Weights of a small image classifier.
Model: 64-pixel images, arch resnet, norm batchnorm, activation silu, widths [64, 128, 256, 512].
Training: muon at rate 0.0037, 14500 steps, batches of 64, held-out accuracy 100%.
Data: trained on abstract colour fields from 500 small random pattern networks, 101725 training examples.
Rows from block 5, named by matrix and row number. Rows with one number belong to one channel. Each number is 50 + 15 x the weight over its row's rms, rounded and kept within 0 to 99. All counts start at 0. After the name is the row's rms in percent of the matrix's.
# convs0: first 3x3 conv, stride 2 (model.blocks.5.convs.0.weight, 256x128x3x3), inputs 56-63, a 3x3 kernel for each
# convs1: second 3x3 conv (model.blocks.5.convs.1.weight, 256x256x3x3, transposed), outputs 56-63, a 3x3 kernel for each
convs0.228 098:57 65 58 57 56 49 49 60 48 49 74 77 50 46 74 67 65 51 64 45 25 43 49 66 48 43 64 75 73 66 69 72 53 43 71 65 33 33 57 39 35 67 17 35 52 81 60 46 68 54 23 74 49 39 24 41 33 34 32 48 17 30 38 34 38 36 19 33 39 27 63 41
convs1.228 094:46 51 57 33 45 69 53 47 74 55 63 48 57 71 48 71 49 71 58 33 58 32 46 28 57 54 80 65 88 60 81 65 61 68 76 49 48 46 53 56 54 71 63 57 72 34 40 43 60 59 45 52 36 49 62 41 48 60 55 53 62 39 59 53 55 42 59 58 67 69 71 88
convs0.229 097:50 65 50 43 61 49 60 53 53 57 51 55 37 54 38 41 30 35 69 34 48 42 60 36 61 63 51 50 50 61 51 82 53 60 59 49 76 61 47 31 32 46 49 40 49 20 65 51 53 70 67 61 89 41 33 50 40 38 57 39 39 50 38 47 44 58 17 39 53 84 55 72
convs1.229 091:36 72 48 35 38 57 36 68 55 45 55 65 46 52 68 49 39 47 40 48 35 59 44 58 48 64 48 69 48 75 39 55 41 29 45 44 59 58 68 60 49 58 58 68 64 37 56 53 67 76 71 63 73 56 72 68 49 79 53 25 68 69 49 52 38 53 62 27 45 81 64 66
convs0.230 099:64 40 64 60 36 56 60 57 70 20 47 43 36 57 62 61 52 50 64 68 53 69 55 51 61 42 64 47 33 52 21 30 36 57 37 53 48 63 39 51 63 60 44 53 38 33 41 51 32 36 53 23 34 50 57 41 54 55 42 36 41 44 46 38 47 45 28 62 36 43 36 23
convs1.230 093:51 57 46 47 44 38 38 36 22 54 60 59 49 61 46 40 33 44 23 60 54 54 78 90 37 58 67 21 60 65 25 27 44 37 35 40 32 60 41 31 41 38 39 22 50 33 56 52 66 72 35 55 64 40 52 57 60 32 50 52 44 49 43 50 43 36 36 23 54 61 62 76
convs0.231 097:32 58 46 36 46 56 48 38 46 44 23 38 44 47 27 62 31 58 78 82 75 68 40 71 68 54 84 26 48 36 29 32 30 46 37 39 55 38 53 61 51 52 58 30 46 60 64 65 41 68 49 77 44 56 49 56 52 54 44 41 38 49 45 58 60 43 51 42 09 67 56 54
convs1.231 092:36 48 28 52 51 24 50 57 33 51 54 33 40 44 61 37 47 53 54 39 44 39 54 90 50 34 55 47 63 57 37 40 55 26 43 66 37 45 38 37 35 37 20 23 23 60 66 37 57 79 49 68 74 47 64 74 56 73 34 44 63 38 53 52 46 71 55 39 56 62 51 45
convs0.232 097:56 65 41 43 49 42 39 56 48 45 57 73 59 81 93 50 62 59 68 85 26 56 68 26 58 37 22 59 55 41 55 53 40 51 56 49 32 24 54 46 47 52 40 49 46 38 53 74 53 28 45 69 60 53 61 46 39 61 55 41 67 33 30 34 29 44 76 23 51 26 52 43
convs1.232 099:53 73 40 50 44 67 48 53 62 51 56 36 53 45 46 28 41 46 55 73 58 60 58 46 58 55 48 71 58 48 30 47 70 46 71 99 45 40 36 52 56 56 41 46 50 17 47 59 46 41 53 58 52 54 63 44 72 44 44 70 49 41 48 59 52 42 49 46 38 46 33 19
convs0.233 101:55 36 37 62 39 33 51 23 14 59 55 70 57 46 23 65 41 12 25 31 43 33 48 36 50 40 44 38 53 55 51 53 44 76 78 61 54 75 50 41 45 60 48 57 68 74 60 57 51 38 60 48 64 41 43 45 31 31 41 34 40 38 35 52 63 42 36 46 17 32 32 27
convs1.233 103:48 33 54 69 62 85 26 52 57 62 32 35 67 47 92 99 56 42 30 48 48 40 73 77 62 41 55 37 65 58 49 66 53 41 63 69 64 63 62 58 48 31 50 74 65 34 40 59 32 45 68 67 63 73 55 56 51 45 44 55 35 58 83 38 90 50 37 85 47 31 44 21
convs0.234 096:47 40 53 61 57 61 69 57 57 55 65 43 84 61 38 74 55 40 87 74 78 54 56 46 18 45 47 42 51 46 36 40 32 50 58 56 48 27 43 43 41 58 51 56 37 55 76 54 49 56 59 22 55 45 51 64 58 45 58 52 45 42 37 54 57 64 60 32 47 50 64 68
convs1.234 093:61 52 42 84 72 63 63 34 37 44 47 63 48 71 82 52 42 69 75 68 54 65 65 53 80 82 70 77 59 64 41 67 41 78 54 64 32 52 52 56 28 33 48 36 31 63 83 42 26 44 45 41 19 36 53 56 78 30 64 68 27 42 52 43 57 84 54 49 47 48 43 46
convs0.235 101:54 53 30 47 54 27 42 54 45 45 40 26 37 59 45 42 38 75 51 60 67 54 53 41 31 46 59 51 44 31 39 34 53 47 55 37 51 51 45 82 67 56 88 37 43 56 48 40 33 39 38 55 65 54 50 67 55 43 64 52 56 74 51 54 59 74 86 46 40 95 48 53
convs1.235 097:58 31 44 38 34 50 64 42 50 73 70 68 76 85 67 68 64 51 77 74 57 83 58 64 48 53 37 50 36 71 45 27 62 66 64 87 62 45 52 48 44 55 51 35 49 40 37 52 51 57 57 60 51 61 54 66 52 54 45 32 59 62 43 39 25 51 30 40 43 51 56 53
convs0.236 098:45 45 44 50 56 45 65 57 62 49 50 48 61 47 44 46 64 40 44 23 24 70 46 46 78 37 25 54 41 26 60 40 48 59 51 58 24 41 41 21 53 48 30 41 71 56 56 48 55 54 52 34 59 45 45 56 36 60 52 31 61 43 41 34 51 62 33 43 79 50 65 60
convs1.236 087:49 47 52 64 79 90 49 70 77 55 52 79 59 45 45 34 48 52 68 79 63 45 42 64 53 52 57 65 61 75 41 77 84 68 84 77 40 43 53 59 20 39 59 41 36 53 68 51 28 57 46 18 22 38 30 23 37 52 39 41 53 34 58 54 72 44 60 55 53 40 60 38
convs0.237 099:54 55 37 38 58 54 58 65 74 61 30 36 34 31 34 43 41 28 54 45 31 41 68 40 58 42 48 30 49 24 62 65 50 37 57 60 58 51 55 66 56 66 44 42 36 68 84 52 60 43 53 59 69 39 46 73 40 48 49 63 43 47 51 73 43 43 66 75 66 52 32 32
convs1.237 091:52 42 58 27 48 35 70 42 59 59 50 56 52 72 43 48 15 26 74 55 49 65 45 51 50 75 41 66 57 63 57 51 51 65 55 21 40 46 77 45 46 45 32 37 54 48 51 47 66 68 73 18 40 38 78 63 64 53 53 64 81 66 44 38 19 35 50 29 24 61 49 21
convs0.238 097:55 50 45 45 45 39 36 47 34 31 52 48 43 52 55 72 80 70 37 56 47 62 44 45 44 66 27 20 38 43 48 38 50 54 28 47 43 42 65 35 39 55 55 36 52 44 35 52 35 72 50 48 26 22 50 31 56 42 46 43 46 56 61 66 46 39 49 38 31 66 29 35
convs1.238 096:65 45 49 47 28 39 48 35 52 62 63 52 62 70 72 50 87 63 79 51 68 46 55 62 51 56 64 49 60 54 65 37 34 47 38 32 30 25 36 36 38 45 41 45 42 65 76 92 59 55 85 53 55 49 42 48 66 57 65 67 51 59 71 42 43 57 45 49 61 39 41 58
convs0.239 099:53 31 35 44 37 36 58 47 64 43 41 59 59 19 51 64 37 47 79 60 85 56 42 62 29 00 14 52 44 45 57 47 65 62 63 45 30 27 32 45 42 15 65 28 25 44 62 57 43 62 54 41 60 53 44 55 50 39 67 54 46 59 36 38 43 55 31 36 61 63 47 54
convs1.239 096:59 42 45 66 49 46 53 51 46 59 35 59 63 47 56 49 35 59 55 46 48 57 67 58 77 64 60 40 50 50 44 50 51 37 25 49 66 55 28 55 65 39 24 61 86 58 57 80 17 36 46 34 00 31 51 52 64 31 54 62 43 59 80 39 79 74 44 77 92 37 70 53
convs0.240 101:58 61 61 52 47 48 48 61 60 44 60 65 39 62 62 57 58 63 48 66 73 54 43 62 55 30 46 51 54 53 46 47 60 39 46 51 39 38 31 42 14 48 69 59 41 66 64 61 53 51 42 54 45 43 42 54 62 55 41 48 67 76 46 46 51 59 45 24 57 52 72 63
convs1.240 098:75 86 65 41 49 47 72 73 76 58 57 55 09 44 56 21 32 37 57 36 52 53 73 51 32 55 55 33 58 34 74 41 55 41 68 68 60 50 62 47 30 37 71 41 59 42 39 62 70 29 25 44 53 59 56 60 50 49 48 59 50 79 53 51 67 51 89 84 42 74 70 29
convs0.241 099:52 48 69 45 39 58 31 46 46 36 44 38 40 44 32 30 44 36 56 34 51 33 40 50 38 65 51 59 54 46 48 36 49 43 49 45 30 34 24 24 57 58 42 48 48 49 67 33 68 25 38 63 48 48 41 65 40 35 42 32 44 41 40 33 32 41 24 36 43 19 39 22
convs1.241 080:31 46 26 39 28 45 41 38 52 66 42 31 71 44 31 48 26 49 46 26 85 72 56 57 38 32 66 57 34 30 44 43 44 60 51 36 48 53 74 37 43 42 63 45 44 38 43 58 58 44 48 52 50 41 57 49 45 51 50 55 53 55 51 54 51 71 53 35 72 57 63 58
convs0.242 103:56 37 60 48 48 48 52 58 56 10 08 59 20 35 50 72 65 99 55 62 66 30 59 43 39 53 50 56 52 51 54 52 45 37 46 38 40 46 53 48 63 28 28 39 37 43 24 35 34 37 28 54 42 40 77 52 70 54 45 51 58 42 57 37 33 42 54 25 34 49 45 38
convs1.242 097:54 42 37 48 17 35 27 40 45 63 50 57 81 65 58 53 62 46 56 44 36 71 52 62 31 65 37 46 62 52 25 57 53 56 65 57 63 87 56 53 53 58 53 51 65 30 60 61 34 64 67 33 32 54 68 63 60 39 73 78 59 76 68 34 41 52 27 28 45 67 56 33
convs0.243 107:51 35 70 38 36 56 42 26 56 50 44 66 36 53 53 51 95 75 73 54 64 42 38 43 32 38 58 71 48 71 63 50 54 67 59 65 38 57 53 54 44 38 46 57 50 56 61 64 75 76 59 57 52 43 40 38 47 67 57 50 65 57 54 40 42 38 42 56 37 51 59 44
convs1.243 105:20 55 55 46 61 57 61 59 62 65 76 43 57 54 47 64 45 49 56 91 50 61 60 45 43 58 25 36 32 61 52 46 57 47 60 65 45 35 45 38 18 40 52 54 34 75 47 49 69 38 60 87 56 76 50 36 32 52 29 42 41 31 61 57 60 53 49 65 69 32 58 86
convs0.244 104:62 44 46 56 48 46 55 58 39 31 35 47 31 61 54 55 56 90 61 55 68 81 44 45 91 72 29 57 48 61 53 54 62 53 45 55 36 52 43 40 43 57 55 50 72 61 69 12 69 66 29 46 49 42 48 34 42 48 31 37 63 24 55 41 47 54 39 53 57 37 54 46
convs1.244 114:41 53 48 39 41 26 59 52 34 65 22 66 55 74 63 48 40 56 38 48 48 37 40 61 29 46 60 54 54 69 41 32 78 74 50 65 56 46 44 52 48 30 43 47 35 19 33 57 41 31 49 34 34 62 53 68 58 38 55 22 56 58 42 51 27 43 61 27 15 75 29 54
convs0.245 101:51 53 67 51 58 65 44 48 61 54 49 48 46 27 30 33 32 31 32 41 17 50 42 26 60 53 36 70 68 52 54 46 52 55 39 46 57 63 40 67 58 43 65 58 67 56 53 57 39 51 72 32 48 50 48 46 32 73 62 50 43 65 69 50 57 48 47 45 47 81 79 74
convs1.245 113:59 56 62 49 46 32 44 41 54 60 86 68 63 62 59 54 39 48 71 58 45 54 59 15 30 27 33 50 63 58 47 40 23 59 26 48 38 36 48 50 60 67 53 79 71 55 59 52 68 75 70 65 64 41 49 52 27 46 61 45 55 43 55 50 53 37 45 52 37 31 42 49
convs0.246 095:62 39 60 60 48 53 69 55 65 33 64 64 45 63 22 76 44 45 40 50 48 78 63 46 63 54 57 56 35 26 57 54 20 78 61 46 35 38 40 48 54 34 56 39 44 59 63 88 61 47 79 46 35 99 48 61 35 50 66 58 43 50 50 73 47 33 72 40 35 55 10 45
convs1.246 093:55 45 40 61 64 47 36 56 58 39 47 65 51 56 64 47 62 59 37 32 66 45 39 43 55 57 37 48 49 42 38 38 68 47 48 68 19 30 67 58 43 64 52 61 44 38 47 49 53 70 57 49 61 49 46 49 75 52 37 72 54 26 44 51 30 37 61 68 61 61 48 51
convs0.247 099:47 48 39 46 40 38 62 43 34 30 44 43 07 32 18 33 62 51 67 67 69 59 70 41 39 52 32 48 49 28 52 59 44 52 71 41 55 43 33 62 43 46 42 49 45 44 61 29 47 80 29 46 64 28 59 70 67 49 41 43 42 58 56 62 57 65 45 67 65 39 47 60
convs1.247 082:33 39 39 42 42 48 42 60 35 80 61 37 62 60 39 45 39 54 65 43 36 84 58 36 56 56 17 47 73 74 39 41 75 57 64 76 72 57 34 67 52 55 39 34 73 60 30 57 69 43 55 49 37 68 94 84 59 64 68 61 64 55 43 38 60 69 48 38 47 64 63 47
convs0.248 098:43 56 54 50 62 67 39 56 59 44 61 43 57 56 39 59 51 33 44 35 66 43 17 77 39 08 46 43 63 74 37 43 47 55 55 63 51 66 63 24 46 55 25 18 51 34 57 56 69 61 59 52 55 52 38 44 29 40 57 57 66 53 49 29 60 70 45 46 63 46 37 64
convs1.248 088:60 46 54 66 61 54 71 71 70 36 37 74 29 54 43 51 45 16 55 52 85 72 41 72 39 40 60 63 62 39 57 46 70 38 50 76 40 68 37 46 47 24 48 61 43 55 31 44 37 54 30 35 29 47 32 35 34 39 56 35 30 58 37 39 29 51 49 53 45 64 42 25
convs0.249 100:56 46 52 39 35 45 37 46 43 43 44 37 35 15 51 56 26 53 70 48 50 35 48 45 39 24 38 64 62 57 51 48 59 27 27 44 71 65 40 55 49 39 80 46 47 42 48 58 47 51 45 22 30 56 47 53 51 65 40 41 81 51 42 66 46 40 62 35 35 57 54 40
convs1.249 103:44 49 57 46 64 47 35 82 38 37 41 65 37 34 41 37 22 57 65 61 57 42 56 51 37 59 41 46 71 59 53 71 29 49 69 72 60 45 34 71 46 52 45 73 44 45 54 48 33 50 45 63 55 38 68 75 48 56 92 43 33 46 36 48 57 32 70 68 22 65 85 19